Weights of a small masked spectrogram model: 17100 steps.
Rows from expert 14 of block 7 of the encoder, named by matrix and row number. Rows with one number belong to one neuron. Each number is 128 + 32 x the weight over its row's rms, rounded and kept within 0 to 255. All counts start at 0. After the name is the row's rms in percent of the matrix's.
# up: expert up (encoder.blocks.7.mlp.up, 32x64x128), inputs 64-127
# down: expert down (encoder.blocks.7.mlp.down, 32x128x64, transposed), outputs 64-127
up.11 103 [132 148  86 130 142 109 141 157 142 105 132 196 153 132 116 141 104  98 118 104 102  73 122  88 182 140 163 146 164 182 146 125 129 118 147 133 179 147 132  95  44  67 107 140 175 145 137 151 123 141  56 122 104 128  82  96 135  96 122  44 198 124  95 164]
up.12 148 [129 121 143 136 126 134 119 152 126 110 150 129 125 152 162  98 110  40 122 119 132  61 141 177 166  83 137 105 118 126 134  95 131 141 114 136  67 124 111 139 220 183 199 155 121 146 118 126 124 168 183 124 121 104 127 127 132 130 125 130  85 118 146 126]
up.13 132 [149 118 235 119 140 130 123 109 130  89 125 107 142 115 115 145 122 113 100 138 129 197 129 113 123 103 159 146 134 100 109 166 136 128  95  74 139 134  96 118 180 168 161 210 147 114 114 109 104 117 121 143 113 177 148 158 142 133 114 144  96 127 115 152]
up.14 101 [113 139 147 144 165 117 161 154 147 119 110 138 121 127 160 146 159 141 132 141 100 166 129  79 138 181 128  96 108  64 118 120 104 160 104  64 116 118 117 134 139 138  75 142 156  78 130 147 129 116 196 157 173 157  58 155 119 101 119  93 194 107 155  78]
up.15 105 [146 114 244 102 138 102 166 130 136 120 148 154 100 113 137 112 145 102 147 146 132 229 133 103  87 142 157 141 114 159 104 109 116 131 130 177 140  99 116 117 175 126 119 106 192 123 100 122 128  80 130 136 152 146  36 175 137 121 133 172  24 133  96 129]
up.16 089 [111 115 179 122 125 125 226 144 129 125 129 119 110 130 131 115 137  75 135 140 116 156 127 158 102  83 111 169 107 175 133 129 140 104 117 157 144 111 136 132 133 102  80 131 136 120  98 102 135 115 171 124  99 135 110 128 111 130 128  74  18 122  78 152]
up.17 078 [ 94 145  99 108 160 131 160 131 151 131 128 174 104 124 112 104 136 159 131 158 155 202 138 118 183 165 112 141 104 197 127 111 109 120 103 100 113 102 133 152  92 145 102 152  95 114 116 129 132 155  74 108 212 211 129 169 192 133 123  94 124 108  87 115]
up.18 095 [ 93 125 114 123 146 142 139 177 142 116 118 108 114 142 100 142 151 162 136 122 130 140 150  60 175 152 112 115 131 142 124  88 134 164 115 122 178 109 130 129 110 154  39 172 128 123 168 103 133 180 125 142 181 183 102 139 142 141 132 128 165 123 145 164]
up.19 119 [110 123 177 147 114 133  62 143 121 121 120 127 137 154 132  48  91 108 112 128 146 163 130 161 128 120 170 146 146 126 150 127 103 154 112  82  84 144 137 125 163 181 160  71 183  86 160 111 118  88 144 126 188 101  88 174 146 124 114 180 101 143 123 133]
up.20 112 [103 141 115 141 107 120 144 157 144 142 140 157 122 133 121 160 125  88 125 135 100  29 118 126 226 121  91 134 128 109 135 174 151 105 162  67 214 129 135 142 118  44 177 114 123 145 148 149 113  82 134 163  67 141  72 135 107 114 109 158 141  95  56 195]
up.21 079 [ 96 122 133 107 132 145 106 129 153 139 130  24  76 174 129 148 132 171 139 131 122 170 134 135 111 170 139 113 115 156 128  81  81 136 117 152 110 137 108 130 111 121  86  64 130 110  92  70 143 115 144 107 171 172 127 172 152 157 157 161  92 166 220  83]
up.22 116 [134 134  90 123 115 130 131 137  96 101 151 121 127 158 162 147 128 105 126 120  86  22 110  94 158 134  98 108 110 114 164 120 165 131 192 113  77 142 152 124 147  73 119  73  35 109 106 117 143 124 176 132  26 124 114 122  86 140 133 127  90 154 122 151]
up.23 112 [ 75 132 105 133 133 119 124 128 111 154 134 100 175 116 130 147 131 149 135 128 131  69 107  89 124 111 134 146 115 121 121 149 116 141 114 129 175 117 136 132  78 103 116 129 178 110 100 124 127 132  54 166  37 169  94 136 137 103 151 148 143 123  55 108]
up.24 089 [124 124 150 145 138 120 126 100 126 112 138 117  90 109 160 150 113 186 124 132 196 154 111 162  38  55  73 123  83 175 123 177 128  77 148  86 101 125 136 151 113 140 167 112 107 117 134 154 125 152 123  87 135 145 169  98 122 110 137 104 143 152 172  68]
up.25 060 [119 133 189 133 145 119 138 141 130 128  84 113 132 121 104  80 154 142 119  97 144 219 136 141 116 195 153 103 148 129 152 196 107 143 140  79 177 114 116 172 132 166 107 161 190  99 116 135 119 123  48 128 190 119 166 145 135 106 105 113 139 123 117  80]
up.26 068 [106 127 133 102 119 124 188 193 148 126 101 117 124 119 164 126 154 173 138 114 107 175 136  73 105  67 120 131 109 145 142 150 125 161  31 155 112 136 130 162  91 126 167 177 165 113 160 117 137  80 182 153 146 170  80 107 160 161 120  66 104  78 164 117]
up.27 071 [118 157 119 135 118 108 130 140 134 153 116  71 138 145 133 148 171 145 150 123 128 187 130 103  99  96  88 131  89 107 121 137 162 132 110 121 157 123 133 169 153 147 114  99 167 149 142 127 147 132 148 126  81 187 150 141 131 160 126 117  83 109 150  99]
up.28 100 [176 133  73 133 132 112 156 121 115 134 100 106 128 120 130 107 129  78 145 125 158  67 143  80  95 136 112 157 143 161 145 115 147 138 135 121  56 104 184 129 109 125 106 224 142 144 170 131 117 145 142 134  50  55 120 108 144 126 115  97 131 118  77 158]
up.29 106 [111 134 157 144 129 127 124 103 141 164 137 117 145 199  87  92 117 132 131 165 115 142 125 148 143 137 144 130 166 164 117 174 160 149 106 142 130 121 127 152  76 112  66 171 140 124 139 131 136 131  41 101  93 190  96  99 110 104 120 107 122 163 130 125]
up.30 067 [119 118 160 123 149 144 158 142 123 117 128 220 122 172 148 115 117 173 129 131 143 220 100 126 101 108 122 129 126  94 132 104 139 129 108 212 138 109 147 141 141 142  98 116 130 142  80 125 143 143 116 143 140 199 137 150 139 100 132 101 128 147 205  89]
up.31 080 [128 124 159 113 129 121 140 110 123 164 133  98 153 192 111 100 161 131 157  88 113 137 111 197 143  99  90 115 119 107 135 122 167 135 148 124 112 112 132 137 162 109 170 115 107 121 163 162 128  99 151 152 137 179 182 128 105  89 139 116 135 123 208  59]
up.32 092 [120 115  71 107 104 103 102 122 137 140 109 166 127 150 138 123 128 193 127 153 160 115 146  46 111 186 151 163 158 120 144 127 134 152  87  98 115 132 144 134  15 141 112 125 131 100 168 108 133 147 154 131 120 113 135 169 143 112 118  93 208 127 114 135]
up.33 072 [ 70 126 164 120 116 112 156 156 146 180 123 146 129 150 133  70 149 183 131 157 151 176 141 109 161 171 157 160 144  99 111 170 105 133 128 130 124  90 144 175  69 156 103 180  78 104 166 131 139 161 114 115 183 204 153 143 182 115 147  68 130 152 206 100]
up.34 120 [211 124 126 129 120 124 189 138 120 119 145 108 127 110 140 155 128 138 122 129 112 181 105 129  89 165 167 114 138 126 140 105 139 117 193 197 160 126 141 129 109 114 127  99  77 121 116 105 144  81  42 149 129 135  82 108 127 135 123 108 108 122  76 163]
up.35 076 [123 100 108 128 158 115 123 143 139 100  90 123 123 103 190 176 130 166 143 154 128  81 102  94  94 148 153 125  45 109 118 100 111 109  77  92 193 123 115  98  57  91  92 114 145 126 127 111 142 141 153  99  83 151  75 146 174 115 136  52 106 138 117 128]
down.11 104 [140 141 124 166 109 135 131  94 111  46 143  64  89 118 198 118 105 158 126  86  98 120  38 147 134 153 142 110  91 139  96 100 106 137 135 165 120 125 182 158 184 231  98 168 179 139 110 173 102 123 131 139  86  72 206  69 148 122 130 113  97 100 126 111]
down.12 142 [160 108 126 102 148  85 126 111 181 196 134 179 188 113 132 149 119  83 121 164 126 157 171 255 123 115 130 100 124  57 137 125 140 193 126  92 132 122 138 134 113  64 135 129 103 117 129  77 175 125 119 143  50 121 125 157  76 166  94 139 147 186 149 146]
down.13 126 [136  96 118 168  94 105 157 138 128 121 124 128 162 135 121 111 165 134  54 123 111 157 124 136 120 133 139  76  73 178 152 181 180 129 138 113 102 120 167  89 108  81 182 131 122 160 127 148 152 146 118 158 201 148  58  59 109 145 108  85 183 141 147 161]
down.14 094 [163 153 103  86  77 171 138 163 144  78 134 119 147 118 108 163 111 138 195 137 153 154 108 149 124 122 130 145 188  39  91 103 112 158 162  95 136  89  51 106  93  65  77 123 116 144 126 130  66 130 132 119 127 101 167 187 174 172 128 111 107 107 110  92]
down.15 105 [162  87 123 102 120 142 133 173 113 126 152 140 116 136  81 131 149 166 147 132  70 153 135  82 128  66 127 126 150 174  97  99 112 127 169  71 105 118 116 122 112  73 255 140 155 143 101 108 114 158 119 135 200  59 109 183 187  96 128 103 115 114 116 125]
down.16 095 [169 100  90 140 150 108 122 151  71 160 142 167 157 109 104 131 166 131 131 173 116 144 193  18 115 134 134 123  94 210  88 160 133 178 138 116 139 144 162  91  95 117 165 153 149 146  84  85 166 144 105 127 125  84 118  82 120  21 105 121 129 165 122 138]
down.17 084 [146 139 117 151  76 182 125 101  59 167 147  92  86 127 175 131 153 160 155 123  13 114 175 130 127 151 126 120 107 104 143 131 153 174 125 163 100 113 143 136 161 107  33 111 116 145 114 149 142 160  85 131 129 150 133 101 180 113 110 135 167  83 138 137]
down.18 089 [133 149 113  96 108 158 116  54  77 176 123  96 145 142 162 163 140 125 122 137  54 124 197 158 134 159 121  77 106  95 127 149 129 201 147 126  97 112  95 132 123 156  87 148 100 174  65 208  94 153 142 120 109 121 153 131 150 228  97 112 136 128 148 147]
down.19 118 [140  83 145 136 112  87 133 179 237 185  97 142 116 107 129 141 147 114  97 103  27 139 119 224 134 114 136 107 144  93  68 120 101 151 141  84  86 123  98 104 147  47 215 127 119  96 130 105  98 177  91 132 115 166 147 181  96 192 112 144 161 119 151 139]
down.20 108 [101 149 126 129 166 144 117 131 101 145 118 144 150 130  70 141 159 117  74 129 154 105  99  93 125 171 170 110 135 118 139 168 129  80 108 188 115 160 142 162 135 226  90 123 186 130 147 112 123 121 160 136  67  57 124  81 113 122 127 130  98 137 128  84]
down.21 081 [138 140 130 145 102 144 118 188 130 188 101 151 129 112 138 127 152 103 150 179 122 156 148  95 127 118 105 142 203 196  64 103 129 133 131 144 112 133  52  80 100 152 150 125  95 144 114 139 118 151 155 132 122 174 128 232 150 130 137 122 104 117 162 141]
down.22 107 [165 122 108 100 183 122 140 122 164  47 139 212  91  92 115 141  64 113 107 151 216 143 134 145 136 150 135 156 139  86 162 112 117 117 132 118 132 151 114 120  87 158 119 156 200 143 133 105 180 118 124 138  47 161 171 129 110  23 141 155  94 114 144 119]
down.23 112 [123 139 107 131 119  64 118  75 100 101 148 146 126 183 190 106 165 159 146 104 131 115  42  83  95 156 160 120  75 153 152 159 139 133 160 174 161 150 236 145 141 143  85 126 144  77 174 140 159  86 220 129 128 159  91 201 124 156 112 113 112 159 132 108]
down.24 090 [110 106 114 117 187  87  91 145 136 116 146 113  96 152 142 111  95 126 145  92 152  97  84  48 125  78  89 186 174 102 129 119 104 132 128 139 168 142 112  83 128  63  79 107 134  87 207 141 100 109 127 171 117 129 115 134 105  96 193 130 174 120 112 129]
down.25 074 [114 144 118 134  90 118 136 119 114 178 143  66 145 124 161 117 124 171 138  79  23 132 121 112 120 143 119 113 103 113 117  79 188 110 133 193  82 131  75 199 157  65 139 108  61 131 137 196 139 166  73  97 119 118 155 100 139 198  80 122 179 108 101 117]
down.26 075 [133 116 138 131 139 173 112 128 142 149 142 149  47 157 122 149 225 162 185  91 149  29 164  49 160  94 169 126  87 101 115 143 101 160 112 103 118 117 214 134 164 104 172 134  81 122  80 131 117 119 116 115 123 117  96  78 151 144 114 106 107 103 134  90]
down.27 067 [132 151 141 119 150 130 107 132 140 246 137 156 144 171 134 119 123 130 154 139 169  99 110  19 175 105  91 133 107   0 122  87 129 148 167 152 114 142 106 175 179  93 121 132 100 104  98 110 149 132 134 125 105 103 100 204 115 136 106 125 155 137 102 126]
down.28 105 [168 107 107 175 167  87 127 127 100 132 127 167 145 118 157 146 142 110 122 116 119  78 120  44 130 141 141  93  27  25 178 177 161  87  86 149 163 136 219 205 144 147 147 151 126 115 109 113 182 110 140 122 108  97  84  86 105 153 102 116 125 135 138 130]
down.29 101 [120  93 105 162  87 132 118  83 138  94 138  74 167 131 164 133 114 139  85 158  56 118 128  89 111 163 139 142 105 172  82 150 134 230 167 180 154 122 119  86 133 108  97 182 157 148 100 134 132 127 117 109 125 123 140 202  95 161 111  90  94  98 135 142]
down.30 067 [ 77 157 137 105 104 132 134  98 124 110 122 131 156 158  95 114 122 118 135 140 140 109 151 152 140  70 120 148  61 182 195 116 126 140 145  78 123 160 111 130 106 115  60 149 118 135  89 134  90 167 148 113 215 142 148 208 133 152 163 165  87 194 137 140]
down.31 083 [173 142 123  98 132 127 154 160 200 182 136 140  95 138 120 124  89  96 134 151 177 175 198 103 129 158 126 138 153  75 107 128 143 134 170 127 156 144  78 152 151 101  56 146 115 129 161  78 172 118  90 104 125 178 165 186  88 157 143 153 125 156 129 143]
down.32 089 [173 145 107 190 105 120 118  50 115  69 126 149  64 130 152 159 171 143 180  90  89 105 164 102 117 158 168 150  77   5 172 167 120 133 137 128  83 120 176 157 144 137 110 100  63 118 149 172 115 155 156 132  90 160 138 146 146 199 114 147 121  86 142 139]
down.33 076 [128 115 105 130 130 148 149 119 144 115 138  74  83 103 119 121 192 149 163 143  71 114 176  93 125 174 156 127 144 161 141 159 144 122 123 127  98 110 105 172 173  68  50 148  88 154 139 144 125 168  99  74 131 141 191 131 155 213 105 133 158 151 128 118]
down.34 117 [131 140 129  89  91 116 129 143  83 110 133  92  90 141 169 122 113 117 114  98 238 107  43 116 112 128  94 123 104 213 104  72 165  53 108 145 113 149 111 176 128 185 218 114 198 143 120 155 115 127 168 105  86 123 115 114 151  45 165 115 138 121 115 123]
down.35 074 [151 116  82 125 167 164 116  80 108  85 151 175 113 152 134 100 183 163 158 119  92 130 180  39 145 113 148 160 196  51  64 132  81 125 136 126 184  89 146  83 146 128 156 110 125 138  78 104 108 108 122 131  99 130 211 209 143 129 145 152 105 151 107 118]